Weights of a small contrastive image-text model.
Model: 9.19M parameters, 64-pixel images, encoder arch vit, encoder norm layernorm, encoder activation gelu_tanh, encoder num experts 4, encoder patch size [8, 8], encoder layers 8, encoder width 128, text encoder width 320, text encoder layers 10, text encoder norm layernorm, text encoder activation squared_relu.
Training: ademamix at rate 0.00055, 15400 steps.
Data: trained on analogue clock faces, 97500 training examples, 40.4 epochs.
Rows from block 5 of the image encoder of a small contrastive image-text model, named by matrix and row number. Rows with one number within an expert belong to one neuron, the router's apart. Each number is 128 + 32 x the weight over its row's rms, rounded and kept within 0 to 255. All counts start at 0. After the name is the row's rms in percent of the matrix's.
Before each expert's rows are labels from the 100 images, of 14848, where the router gives the expert most weight on average: "responds to" is what is common among them. Only what is clearly more common there than usual is listed. The data: analogue clock faces. In brackets: how many of the 100.
# router: router (encoder.blocks.5.mlp.router.weight, 4x128), inputs 0-63
# up: expert up (encoder.blocks.5.mlp.up, 4x32x128), inputs 0-63
# down: expert down (encoder.blocks.5.mlp.down, 4x128x32, transposed), outputs 0-63

# expert 0
responds to: minute hand past 1 (62); minutes: 5 to 9 (62); hour 1 (43)
router.0 089 [ 83 137 167  40 103 115 121 227 146 134 118  96 173 141 113 130 164 127  71  95 139 199 157 190 112 169 115 125 134 101 166 144  97  91 118 159 160 150 122 101 118 177 142 106 112  91  52 126 122 159 110 109  84 140 148 124 115 125 194 117  93 147  68 143]
up.0 097 [ 99 133  89 150 156 127 225  79 116 144 122 106 121  67 154 104 132 120 144 160 128 126  96  92 147  85 134 152 126  95 135 101 157 101 101 105 136 155 133  89 108  72 150 128 227 112 119 138 119 127 127 183 204 108 131  92 113 139 137 132 188 140 174 127]
down.0 101 [156 138 165 185 142 116 162 134 114 166 155 134  94 115 146 124 168 182 161 127 207 158 101 114 105 136 133 144 141 123 159 150 105 122 201  91 109 158  94  78 131 128 164 117  59 137 134 126 115  98 201 121 113 109  80 141 152 146 144 130 106 128 186 127]
up.1 102 [120 158 100 160 180 138  86 132 111 147 172 130 115 144 101 120 133 115  79 149 102 137 153 120 101 159 145 108 182 139 120 114 102 101 141 144 118 102  82 149 108 152 125 155 192 125 125 163 153 158 157 162 135 160  67 103 170 152  88 195 132 129 152 101]
down.1 100 [160 123 167  84 132 140 103 176 160 152 115 134 116 158 125 129  84 165  92 119 139 135 184 147 160 111 146 147 165 127 137 142  95 118 111 173  66  96  43 135 140 195 159 129 141 110  96 138 142 167 184 110 124 170 173 128 181  86 135 140 125 131  89 165]
up.2 082 [141 105 134  97 136  94  96 117 186 119 130 160 140 109  86 184 162 132  93 115 122 133 153 126 170 137 112 156 106 127 121  72 143 126  66 158 102  60 123 136 125 139  90 141 112  66 159 148 127 128 142 133 150 148 143 115 145 142  58 133 148 152  99 121]
down.2 080 [126  83 110 175 138 152 105 170  64 105 168 119 160 155  71 150 154 121  93 134 146 152 179 170 169 150 114  81 155  84 165 145 153  96  75 160  76 113  99 131 146 152 109 150 152 112 114  92 164  78 129 108  59 140 156 125 141 133 153 147 123 190  59 142]
up.3 093 [121  99 172 109 104 132 137 125 166 161 151 138 158 185 141 165 162 100 123 109  43 154 137 135 126 157  88 172 201 100 120  80 172 159 117 173 106  59 104  90 127  93 145 152 179 104 135 168 125 122 179 106 125 134 107  88 156 160 126 117 131 125  62 151]
down.3 100 [158 105  58  97 114 121 110 127  96 156  61 122 144 138 141 149 104 135 109 139 167 146  91 145 117 131  78 120  95 116 124 118 140 109 145  80 202 171 163 128 119 129 107 215 125  89 186  86  76 206  82  91 109 132 108 149 121 131 199 112 146 144 105 108]
up.4 089 [150 117  95  80 136 158 120  91 127 134 118 109 119 120 183 103 168  86 172 123  36 137  82 154  56 138  98 155 133 108 192 135 140  71 149  69  81 134 186 121 146 104 132 133 169  91 178 169 126 121 148 130 114  97 159 158 100 116 154 131 104 194 128 175]
down.4 090 [151 146 118 148 105 110 178  90 104  88  87 132 171 107 174 122 139  64  85 143 112 130  85 172 127 121 151  96 140 138 157 122 138 111 109  33 138 111 161 125 150  91 173 103 183 107 163 114  88 103  89 168 133  94 112 126 128  89  90 148 122 128 153 183]
up.5 109 [124  51 168 120 108 153 137 136 107 132 124 132  70 119 122 115 127 120 123 121 143 104  98 158 121 127 124  61 164 102 121 113 168 186 100 104  54  98 118 134  99 131 122  74 230  84 176 146 132 106 176 142 104 134 185 144 141  51 136 164 102 185  88 191]
down.5 108 [114 238 124 124 166 108 133  89 101  97 177 123 175 125 109 146 111  94 150 104  68 132 163 100 128 122  70 146 145 140 126 114 142  81 105 135 155 157 150  78 126 129 185 111 122  96  81 114 135 146 125 141 174 147  93 117 135 145  85 198 168  73 156  99]
up.6 108 [168 146 143 109  73 117  92 135 137 108 142  82 151 160  83 157 113 150  75 161 116 125 149 116 124 173 163 120 137 144 113 151 154 179  93 120 150 124 103 203 156  63 147  91 200 150 189  97 125 130 153  98 134 134 117 113 119 160 115 105 144  92  99 185]
down.6 105 [170 190 131 175 139 142 116 124  95 124 120 141 136 142  98  76 120 124 104 143 132 152 184 151 129 121 145 135 107 151 159 173  97 202  92  93 134  75 141 184 137  47 193  87 153 154 172 148 161  70 162 107 167 144  99 136 147 119  95 110 101  88 102 167]
up.7 113 [ 97 125 128 157 161  96 206 115 134 129 112 170  97 123 148 174 158 174  95 152  61 171 137 126 110  76 117 125 162 106 109 109 166  97 128 132 109 122  93 143 112  77 180  91 191  98 177 165 150 164 157 121 129 111 149  69 125 150 105 110 133 114 102 106]
down.7 125 [136 161 189 114 136 102 170 142 161  57 138 166 142  89 105 189 146  75  84 125 116 107 119 156 142 174  77  70 189 102 132 109 127 104 148 106 150 144 102 138 103 157  99 121 146  66 119 115  95 137  54 127  55 155 128 113  94 112 137 157 139 170 121 165]
up.8 103 [107 106 120 135 183 189 109 130 106 192 158 148  64 106 110  63 125 103 109 148 163 105  97 149 151  94 143 113 105 144 107 146 133 125 111 157  85 129  99 118 129 118  92 107 101 158 131 154 128 127 114 196 153 150  48  88 178 102  83 199  49 144 176 116]
down.8 097 [104 119 171  79 102 154 124 116  90 159 117 116 129 155 112 124 107  71 190 104 189 157  72 128 131 150 138  90 109 147 106 116 160 121 132  94 145 146 144 131 131 189  64 112 136 217 154  87 158  91  93 151  81 175 136 120 141  59 195 146 108 139 137 185]
up.9 091 [100  94 144 143 186  77 131 154 159 132 167 128 173 143 100 185 203  57  97 104  79 149 158  99 137 157 128 140 151 124 120  80 135 121  69 184 123  43 141 105  76 127 113 127 134 125  80 157 171 120 167 125 105 141 145  96 108 163 147 126 169  97  56 122]
down.9 093 [119 115 100 212 117 101 161 171 127 156 205 190 113 149  86 134  76 127 102  70 125 177 155 109 119 103 111 127  73  32 122 128 171 111 109 107  97 128 163 100 121 118 133 169  81 111  89  69 115 119 152 127  80 107 145 195  91 139 143 160 153 161 102 139]
up.10 097 [106 143 121 153 116 120 169 109 177 119  82 103  73 126 131 109  82 136 157 197 124 141 125  77 172  89 140 208  91 155  70 104 129 125  89 160 158 141 110 142 167 105 134 150 142  93  76  89  78 132  93 156 191 133 135 147 111 155 105 109 140 118 147  26]
down.10 097 [153 165 124 193 140  65 156  84 177 147 126 126 129 148 113 126 104 206 121 187 134 146 139 126 137 110 110 189 134 133 125 144 112 117 128  49 159  92 118 110 189  84 192 135 142 143 159 101 108 161 156 134 171  95 118 112 125 187  91 135  93  65 162  59]
up.11 101 [ 80  92  51 134 169 200 141  91  94 112 133 137 118  86 126 130 157 144 151 169 133 152 149 130 121 141 104  90 132 159 146 142 128  89 152  45 113 145 146 178  65 114 100 134 120 158 131 117 231  92 136 111 182 102 112 155 130 112  85 144 163 156 188  78]
down.11 097 [112 176 149 167 139 159 176 157 114 112 110 153 111  76 130 121 121 148 151  96 155 123 131 175 111 130 139 118 126 124 186 127 124 142 154 124  69 100 140 123  94 165 128 145 169 120 140  70 133  59 170 164 172 162 176 111 132 102  95 125 106 106 160 190]

# expert 2
responds to: hour 7 (39); hour 6 (36); minute hand past 6 (28); minutes: 30 to 34 (28)
router.2 105 [158 174  98 176 134 124 141  17 111 147 146 162 140 143 162 112 112 105 135 112  71  91 150 102 118 102 168 134 130 112 109 130 125 159  79  92 160  99 130 163 181  63 153 156 111 133 132 140 135 145  92 142 168 131  66  90 140 161  94 133 174 109 172  98]
up.0 115 [114 113 194 138 152 143 123 112 158 153 114  77 114 104  97  59 122 101  94 147 156 167 134  99 192 129 146 154  80 137 157  75 144 120  67 185 143 115 123  99 175 163  97 141 135 130  76 108 112 107 119 216 131 165 121 121 139 125  87 132 135 108 130  82]
down.0 110 [115 130  99 148 123 136 125 128  92  72 118 155 176 119 116 170 187 120 101 141 111 100 145 149  82 127 117 127 140 166 152 152 109 134 113 146 113 142 153 121 138  79 132  74  91  86 149 144 126  86 195 158 134  78 127 112 128 125  93 156 127 152 147 219]
up.1 104 [152 102 140 110 170 255 117 116  75 134  98 109 114  96 157 117 147 137 147 161 132 157 133 115 112 124 122  94 117 176 127 172 127  96 209 126 101 147 120  91  91 182  62 105  80 161 106 111 169 137 150 131 142 114 129 122 177 128 152 128 108 169 146  83]
down.1 104 [143  87  85  85 120 141  47 130 129 113 120 140  62 140 176 168 120 147 112 174 157 156 131 133 105 150 106 108 100 119 117 153 113  92 176 136  63 126 142  88 165 180 132 206  92 105 149 118  62 147 131 131 112 106 140 168 148  95 162 101 101 158 125 136]
up.2 097 [155 102 172  91  99 100  57 212 123  72 100 102 183 134 105 117 103  46 102 107 130 105 152 188 142 148 122 125 145 148 155 141 140 149 118  92 157 120  91 135 146 158 154 106 103 147 116 132 171 116 128 116 125 190  94 168 129 113 190 108 138 107  82 188]
down.2 096 [155 115 146 179 104 153 116 185 150 166 166  67 115 152 105  59  26 149 130 140 144 129 109 137 111  90 176 172  67 114 174 146 165 153  82 153  60  86 126 119 135 111 133 164 117 171 125 125 135 106 179 119 109 168 161 185 155  83 151 114  71 117 127 170]
up.3 093 [148 119 113 141  55  87 132 199 183 111 131  68 142 147 112 134 116 160 126 149 104 146 197 158 125 136 109 128 109 189 121 172  96 112 133 139 161 115  43 170 123 109 181  98 124 124 133  62 161 126  90  89 131 139 133 149 132 100 186 101 124  70  92  98]
down.3 085 [140 115  90 180 148 187  95 142  91 185 149 159 142 146 161 131 109  78 172 123 108 166  92 151 101 127 146 134 118  78 183 150 185  77 126 104 125  88 172  75 110  93 150 134 129 109 128 140  78 160 193 169 142 120 130 160 186  86  98 136 146 127 124 172]
up.4 106 [101 145 123 153 134 111 118 232 200 108 123 129 127 119 155 110 144 147 171 135 134 126  77 147 161 161 108  87 150 115 162 113 125 122  83 120 124  68 123 167  62 199 135 164 129 101  91 121 115 133 148 142 132 121 178 160  90 105  46 133 137 125  97  97]
down.4 104 [124 109  52 122 128 134 102  27  71 109 133 149 143 120 173 129 137 105 118 158 128 106  98  63 144 154  67 152 139 145  40 112 129 171 171 146 159 143 168 104 145 102 140 110 138 150 132 149 105 115  71 132 133  97  59 123 118 110 134 146 149 129 135 118]
up.5 093 [177 129  95 107 135 161 101 176 132 111 162 119 180 138 110 140 124  63 135 137  26 165 189 179  83 153  78 102 185 118 179 128 147  59 122  79 159  99 127 163 114 154 156 126  56 158 112 119  95 148 117  86 175 132 118 141 101 150  95 143 131 149  98 112]
down.5 090 [151 186 107  34 130 110 149  74  85 113  74 195 183 126 171 140 201  63 181 128 119 103 130 132 125 141  93  75 168 142 127 156 139  93 141 122 190 131 128 123 133  94 132 118 100  69 114  95 161 149  93 136 136  90  58 131 121 111 149 135 131  89 129 162]
up.6 104 [122  91 101 119 183 171 155 103  91  97 123 150 140 109 108 197 188 197 148 156 101 121  89 117 126  99 127  98 123 138  99 108 127  81 207 123 101 121 107 117 114 103  67 133 127 126 178 102 171 111 192 126 178  67 137 104 146 156  96 160 121 174 147 105]
down.6 108 [142 155 198 125  92  67 130 168 174 124 142 121 126 114 109 123  66  89 158 130 148 169  89 166 152 162 107 141 134 121 138 118 135 173 108 159 141 120 102  67 194 171 157 108  69 107  64  82  54 130  98  84 115 137 131 170  90  60 165  95 154 132 106 165]
up.7 089 [143  32 178  98 137 106  75 153 120  94 174 135 164 138 128 179 189 148 148 124 110 156 178  74  77 104 155 174 132 144  76 139 146  67 154 157 157 137 118 169 174  55  93 123 124 129 164 155 136 122 127 107  93 110 158  97  83 155 153 113 117 129  73 134]
down.7 097 [106 118 163  91  91  64 129 110 167 107 124 113  95  81 136 140 138 165 130 178 126 175 113 117 137 142 106  97 171 140 146  86 116 120 148  97 151 134 135 160 163 104 140 112 134  83 168  60 107 140  77 101 133 103 136 118  80 152 110 130 154 114 150  94]
up.8 093 [134 105 154 111 119 110 137 187 202 118 190 149 122  96 118 132 138 120 163 166 148 114 119 104 103  75 195 150  58  79 103 127 125 148 126 142 126 115 136 116 123 120 143 113 106 131 120  92  92 102 116 142 132 120 141 154  95  87 125 113 165 129 103 161]
down.8 107 [123  92 144 113  88 104 148  82 167 161 146 149 107 100 182 148 137 110 129 179 101  88  59 106  98 105 192 152 140 125 125 104 184 129 174 147 154 173 137  91 105 113  97 170 158  91 133 123 111 141  34 154  80 119 164 137  94  62 145 109 131 115 198  93]
up.9 112 [170  92 129 120 106 163 142 102 115 129 133 143 125 183  66 148 155 115 152 177 134 133 124 151 114 113 201  84  96  98 113 164 165 148 187 111  83 196 204 146 121  68 112 128 135 145 178  80 118 127 109 101 103  79 119 140 131 137 123  97 127 144 102 140]
down.9 116 [176 148  72 162 100 105 180 128 131 109 153 134 113 134  74 165  69 136 102 144 143  91 144 134 126 136 151 116  75 126 105 139 165 172 176 147  89 134 155 108 150  82 137  88  69 107 197  99  69 106  37  98 139  99 122 126  70 189 124 122 126 131 121 123]
up.10 097 [139 183 168  95 109 120 129 182 158  66  92  70 146 105 137 101 105 108 115 149 119 133 127 165 156 153 101 145 129 169 172 109 125 148 126 106 161 160 130  94 119 229 174  56  88 112  35 104 133 179 125  95 174 134 139 153  83 154 132 121 136 117 112 160]
down.10 092 [165 186  75 161 125  94 106 118 121  84 169  87 183 112 108  40  41 103 110 132 104 154 140 112 121 141 114 124 121  69 129 146 113 162 104 108 138 103 168 116 161  91 175 118  90 135  71 149 161 159 119 112 144 143  75 222 127 141 143 108 155 130 114 104]
up.11 086 [101  74 116 125 157 156 128 127 137 154  84 147  82 105 153 122 144 199 134 159 100 119 130  91 171  86 105 139  78 150 114 136 168  83 156 118  59 103 109 126 134 121 100 149 159 100 113 120 136 122 167 202 142 112 108 112 157 130  99 125  97 120 134  84]
down.11 080 [118  73 159 130 170 117 129 199 182 157 111  93  72 105  92 139 124 140  85 122 155 137  88 122 163 113  97 161 140 140 136 102 107 130 150 177 116 151  97 115 148 185  97 149 160 104 113 125 101 158 160 138 132 159 155 132 110 142 194 149  93 154 181 156]

# expert 3
responds to: minute hand past 5 (49); minutes: 25 to 29 (49); hour 11 (37); minute hand past 6 (35)
router.3 097 [114  62 151  96 111  93 151 141 155  50 110  82 130 129  72 124  96 148 140 174 156 150 163  86 177 149 141 110 106 184  85  93 121 121  78 177 145 129  91 150 137 143 105 135 173  99 148  85 168  49 160 118 150 139 136 116 125 155  90  83 131  77  97  70]
up.0 113 [188 112 114  91 128 144 104 146  94 117 177 108  94 109 153 125 142 128 147 188 117 154 136 130 128 113 100 147  95  70 100  84 152 116 137 150  91 100 154 117 133 138  84  81 128 107 107 111 109 173 110 129 145 111 144 120 103 164 144 156 146 172 100 177]
down.0 107 [120  64  84  70 118 167 101 124  59 138 118 130 116 133 113 167 224 168 139 166 156 143 157 126 180 142 124 126 107 146 103 132 161 147 108 107 167 148 108 194 173  96  93 119 135 139 180 102 100 102 136 122 213  95 126  67 158 104 153 135 126  91 125 103]
up.1 094 [136 111 137 193  90 163 165 145 162 151 182 130  71 102 149 130 136 149  92 152 106 141  78 120 109  81 189 149 101  64 150 136 164 120 164  75  17 112 137 181  68 145 145  84 123 136 128 152  97 170 127 144  95 134 170 116 118 111 154 125 129 145 137 125]
down.1 091 [110 148 181 120  37 171 132 138 113 114 158 128 105 151 132 177 163 133 131 110 152  86 134 121  92 160 148  74 166 152  84 162 138 165 143 114 125 158 161 136 112 156  82 139 146 116 128 100 130  79  80 109  43 145 144  93 113  51 166 143 111 139 158 122]
up.2 083 [ 61 173 161 161 104 138  93 146 155 156 152  93 161 105 107  49 130 105 127  86 128 190 152 130 116 166 147 140 118 143 184 128 149 158  81 162 173 148 132 130 101 136 103 159 124 170  61 129 131  71  73 113 137 153 102 161 159 121 136  99 167 122 154 127]
down.2 081 [132 123 120 169 142 144 134 149 149 129  71 150  77 132 178 129 137 204 151 173 136 107 138 116 122 116 120 122 153 168 114 106  75 147 179 114 118 176  68 147  87 157 158 167 162  89 168 161 103 190 150  59 135  71 210  55 144 133 117  86  75 148 133  75]
up.3 088 [189  80 144 128 118 165 131 145 109 132 129 156 134 111 178 114 123 106 215 117 122 165 107 121 124  58 121 190  93 138 143 100 127 124 147 139 110 105 129 116 108 119  64  93 122 117  45 145 100 133 140 203 167 150 173  71 135 124 115 109 166 170 122 150]
down.3 087 [129 168 131  89 124 122 168 143  48  86  99 147 146 118 149 118 103  87 184 135 175 146 144 138 168 130 141 141  92 165  97 153 129 140 113  98 184 221 101 137  92 155 135 104 181 174 108 104 125 137 139 123 184 132 138 172 156 114 144 121 104  69 140 103]
up.4 109 [147 189  72 117 145 144 135  96 141 111 135 106  74  68 122  87  90 138  95 156  88  82 111 125 141  97 162 133  81 109 128  86  92 127 193 167  86 178 125 146 131 123 158 145 128  81  99 154  65 145 136 156 110 122 125 152 130 125 151 124 104 127 157 114]
down.4 100 [101 100 133 145 100  99 133 178 133  69 124 131 124 154 146 167 136 124 144  83 136 111 138 121 110 158  80  77 166 153 105 219 173 113 130 122 180  77 106 127 153 153 116 117 105 153 159 132 220  54 107 108  49 133 122 127 100  71 144 160  71 135 109 137]
up.5 091 [180 157 166  74 110 118 165 118 155  76 143 139 189 129  95 121 117  98  68 156  96 162 143 134 107 150 193 181 151  99 174 139 110 122  66  51 130 162 177  90 156 131 171 128 126 186  89 139 141 112 139 119 184 140 178 139 117 147  63 156 186 106 103 110]
down.5 087 [ 44 135 176  96 123 122 120 120 132 135 186 128 124  87  79 136 144 148 138 107 138 165 122 126 133 119 159 141 126  68 114 112 105 159 102 144 123 174  93  75 188 157 164 168 149 117 119  84 111  64 144 130 189  95 138 160 146 148 114 140 130  90 147  98]
up.6 087 [153 110 173 143 105 133  75 150 109 109  87 137 112 111 198 116 120  97 138 131 141 183  84 159 164 116 121 162 138 133 190 134 136 114  83 100 127 125 147  89 159 129 179 100 123 139  87 152  99 155 157 243 152 141 183 129 136 106 128 108 108 144 139 150]
down.6 086 [121 105 161 114  94 118 150 145 103  90  76 164 141 144 108 183 162 119 181 139 169 119  54 182 165 146 159 118 137 151 111 128 164 197 129 146 147 158 114 131 163 117 167 118 182 119 138 100 114  98 155 124 127  84 155 140 140  71 162  91 102 105  83 122]
up.7 113 [193  73  82 121 121 171 126 125  31 155 153 163 103 153 147 157 120 144 122 158 148  91 114 144 120 122 129  81  99  89 125 160 148  76 159 118  95 115 110 125  99 106  87 139 149 107 138 107  86 150 135 167 136 102 133 175 144 120 154 129  62 144  99 175]
down.7 153 [ 87 159 164 160  70  96 168 149 134 103 117  80 126 139 125 109  87 126 151 132  93 182  90 160 120  90 122 191 100  99 132 101 120 100 112 148 137 174 174  73 133 102 173  82 148 116  60 123  83 159 150 170 162 133 161 142  96 162 130 116 158 128 136 162]
up.8 119 [171  82 122  98 120 143  89 138  67 135  91 151  95 112  84 116 131 115 123 156 135 153 155 181 123  97 145  81  96  62 130 141 171  55 112 154 142  96 138 134 122 106 115  81 144  75 126 126  97  87 178 167 132 135 158 188 127 130 128 161 132 162  61 164]
down.8 116 [ 99  54  77 111 103  98 116 148  42 108 107 140 105 157  77 199 194 129 154 131 100 119 113 139 152 123 121 123 105 124  59 131 191 154  86 156 116  99 151 196 148  91 104 140 144  90 159 155  98 110 132 149 168  81 128  98  94 116 139 132 129  93  91 142]
up.9 103 [128 133 161  66 147 137 179  74  90  44 117 184 192 126 121 133 153 112 154 123 118 116 169  94 106 116 125  95 101  78  98 138 186 122  88 115 123 138 154  90 157 144  94  93  94 143 127  85 197 107  88 152 131 126 104 174 111  55 187 131 132 106 128 154]
down.9 107 [105 176 149  96 190 185  90 116  97 170 152 114 143  87 126  99  83 172  88 117  95 206 158 199  73 106 141 159 108  84 140 124  99 130  88 103  79 125 145  71 100 168 151 141 123 118 116 154 150 163 170 136 161 176 115 132 199 136 121 160 115 178 185 181]
up.10 094 [103  83 183  98 103 128 190 117 133  87  59 113 145 102 116 129 181  83 135 129 134 148 137 109 155 117 106 121 109 136 109 127 221 130  69 128 131 100 160  87 188 126  68  43 152 104 132 123 172  42 127 140 166 130 154 117 134 114  96 163 129 130  76 150]
down.10 085 [136 115  55 129 150 124 106 136  88 178 153 149 117 144 142 108 133 174 134 124  86 138 161 154  94 135 157 120 127  81 107 123  89 118 178  84 148 129  49 141 136 113 186 189 144  81 171 136 100 155 159 106 158  75 100 166 150 137 145  67 113 125 125  69]
up.11 097 [140 150 112 152 131 156  63 129 105 129 122 103 107 112 133  97 122  98 100 131 112 167 160 186 146 107  79 157  92  46 155 118  91  83 120 140  95 190 126 109 152 127 150 103 106 109  80 132  84 140 149 224 145 127 125 170 153 165 162 166 125 145 132 127]
down.11 088 [128 119  80 137 129  47 143 156 134  40 116 126 104 151 125 158 173 156 170 108 133 105 112 119 142 121  98 113 123 150  94 112 165 129 141 154 144 113 110 190 155 148 173 147 124  84 174  61 109 143 110 104 106  43 162 144  87  87 147 110  80  88  98  58]

# expert 1
responds to: hour 9 (39)
router.1 107 [118 109  92 163 158 188 126 112  84 140 131 146  89  91 162 127 135 120 102 162 135 112  44 148 109 125 119 126 117 118 138 140 177 116 177 112  59 122 155 106  99 132 124 128 103 166 165 137 109 129 184 167 136  65 171 193 113 104 121 148  90 212 143 196]
up.0 100 [129 127 131 108  82 176 112 158 106 102 131 113 124 147 125 113 173 113 194 175 132 157 129 166 121 142 133  90 132  95 201 145  70  82 154 130 102 128 179  92 139 164 120 114  90 108 135  97  86  88 145 142 137  93 131 123 118 119 160 125  98 160  89 159]
down.0 098 [120 139 139 137 144  56 187 134 180 154 131 104 104 127 116 117  70 118 116 147 105 100 129  87 123  84 177 174 149 139  85 147 123 148  87  92 172 124  81 137 141 118 163 131 168 170 113 124 142 176 125 145 151 155 135 166 126 123 125 107 124  42 184  70]
up.1 104 [ 32 158 122 113 141 145 112  52 117  96 161 142 142  67 147 152 179 107 123  98 113  89 163  98 107 163  77  84 167 173  99  85 108  92 124 132 175 153 141 155 116 127 109 128 116 120 141 180 139  86 114 169 168 128 105  82 105  86 122 145 135 138 166 115]
down.1 095 [212  95 151 128 140 121 113 189 166 135 162 148 109 128 109 102  66 147  95 135 156 152 160 130 129 131 156 114 100  76 102 138 126 140 148 140 111 147 122 148 119 130 105 171 135 128 171  72 121 112 113  91 103 122 139 187 141 133 116 100 144 181 127 149]
up.2 121 [118  99 210  81  91  72  72 198 168  78 116 128 194 137 133 129 155  96  93  98 140 132 130 100 169 164  85 132 170 113 147  95 147 136  51 177 154  39 106  95 147 169 119 134 127 116 112 107 162  94 119 129 115 145 156 142  81 104 141 149 107 110  52 154]
down.2 160 [ 92 237 143 133 121 112 176  89 150 108 101 117 157 143 186  95 152  99 161 116 135  84 123 109 138 175  98 149 204 209 124 142  91 141 122 116 190 146 127 109 174 138 169  76 120 120  98 110 166 152  92 126 102 113 101 102 121  88 105 142 100 143 157 126]
up.3 091 [ 80  89 146 127 143 178 164 122 128 134 154 139  92 151 119 119 158 135 145 115 116 155 160 119 162 127 100 126 165 200 108 125 139 150 113 141 119  96 102 118 116 127  52 117 141 104  98 166 173  74 139 155 172 164 109 107 153  66 185 150 137 148  74 131]
down.3 085 [170 128 125  85 130  79 174 153 153  82 157  99 140 153  67 101 149 137 140 110 146 127 143  97 105 115 118  73 113 132 167 103  99 108  69 135  98  60  93 122 112  79 132 161 184  94 153 118 220 116  85 152 169 140 102 130 169 142 153 159 108 121 124 135]
up.4 089 [137 165 114  71 109 122 118 112 110 142  78 147 140 183 179 129 134  74 181 157  80 157 124 161 103  93 100 163 133  72 160 134 151  87 139 120 153  96 141 141 128 107 150 134 150 127  97 129 113 142  87 132 100 130 144 159 100 109 180  39 119 144 137 136]
down.4 081 [102 133 176 113 167  84 126  65 140 105 111  86  76 140 145 121 127 169 176 125 141 106 111 122 125 100 132 142 100 147 113 129 185 110 162 113 161 174 182 100 154 141 144 140 112 164 133 136  43 163 113 149 121 131 131 131  84  96 152 150 129  97 199 134]
up.5 087 [146  80 142 113 125 101 134 157 132 167 126 143  98 164 134  78 179 152 190 215 138 100  95 117 145 131 177 128 106 123 102 127 137 188 144 133 114  95  81  94 148 154 122 117 106 107 132  99 130 118 111 158 158 131 170 105 108 110 162 117  85 149 120 132]
down.5 079 [177 122 155  77 113 125 125 203 169 170 118 125 158 169 125 131  97 154 110 130 155 160 138 172 109 134 147 105 128 111 109 148  93 117  73 130 140 115  50 141 168 171 125 163 144 118 159  98 124  97 145 106 120 163 116 124 156 104 185  98 103 161  71 148]
up.6 104 [141 185 127 124 122 148 141 107 148  82 158 134 167 111 115 152 166 168 117 159  76 163 190 150  93 142 140 127 181 177 127 140  92  81 142 138 127 160 137 122 141  44 121 153 134 100 125 117 175 101 175 116 122  95 133  75 132 209  87 107 154 109 136  71]
down.6 101 [ 79 133 204 101 163  72 129 160 167 148 163 142 159 146  91 159 166 178 135 132 123 156 164 123 110 150  71 140 133 173  73 152 104 113  70 172 151 119 128 175 133 119 119 179 134 103 124  97 139 148 148  84 145  96 118 124 147 119  52 179 129  83 140 105]
up.7 109 [149 160 133 158  58 133 145 138 231 129 116 120 116 153 151 154 135 114 135 191 128 117 158 143 143 142 167 166 145 110 198 146  89 168 134 157 118 113 131 110 138 148 167 144 156 110 102 132 108  85  89 124  92  93 138 115 127 103  87  79 165  43 134 115]
down.7 111 [153 115 142 142  96  99 183 125 193 131 137  67 112 134  76  99 121 146  84 154 165 115 169 134 174 138 134 148 148 120 182 112  78 141 108 148 172 118 138  87 175 159 193 129 123 145 111 106 118 143 136  92 125 113 130 137 151 194  86 186 146 128 128  81]
up.8 102 [201 152  68 128 128 147 150 105 108 138 107 127 157 114  83 145  72 154 111 136 132 118 151 115 107  99 187  79  44 111  71 142 160 136 161 110  76 166 156 136 128  84 156 144 108 158 180 118 135 188 130  70 123 118 111 182 133 166 132 118 140 120 112 120]
down.8 103 [ 43 120 183 109 156 179 121 102 106  89  87 143 141 140 182 171 162 107 141  83 141 113 120 132 156 135  96 117 217 149 146 172 139 154 103 153 158 114 121 115 147 139 114  55 115 157  79 149 149 115 161 159 106 141 101 123 181  94 105 148 145 153 148 145]
up.9 082 [ 80  98 135 141 124 138 123  76  89 168 205 111 168 190 145 155 187 159  91  87 105 142 153 108 118 148  78 123 159 232  91 134 164  92 103 149 115  61 124 153 169  66  46  97 158 139 159 146 160 146 147  98 117 108  67  78 126 139 144 145 116 142  99 111]
down.9 080 [134  90 104 142 162  82 158 123 181  78 174 114  63  92 148  90 111 143 141 127 118 154  99  98 109 136  98  83 120 106 160  84  97  82 100  60 121  94 129 127 108  98 128 178  85 139 170  92  97 169 102 141 203  97  71 148 125 167  83 160 206 186 160 113]
up.10 097 [126 155 119 105 102  92 112  99 146 166 200 103 140 103 144 149 150 104  58 109 136  91 166 117 152 105 154 121  80 127  82 128 102 154 112 193 158 173 119  85 135 121 140 157 115 109  67  90 149 163  66 171 127 118  79 102 161 135 157 145 139  39 154  86]
down.10 102 [103 160  99 100 150 130 163 112 167 163  77 149 127 148 197 160 107 163  87  91 184  76 156 105 124 180 114 128 189 175  81 154  77 145 157 125 129  90 149 120 168 146 133 147 140 121 136 142 159 148  54 108  61 142 107 146 125 100 120  89 107 120 139 133]
up.11 093 [136  78 182  93 128 139 116 181 148 108 188  74 129  97  96 148 128  93 122 148 132 155 115 125 174 123 112 145  84 163 128  73 156 136  62 129 146 144 153 126  82 170  83  46  97 167  83 123 138 116 127 125 155 195 114 116 148 140 153 152 144 138 116 152]
down.11 093 [148 101 103 142 162 184 147 170 112 124 124 121 146 101  96 156 122 111  92 142  81 136 137 167 154 109 123 136 177 135 109 113 110 126 124 104 104 172 102 143 123 140 148 111 141  89 154 171 166 124 154 164 170 166 150  95 123 139 117 185 115 171 117 167]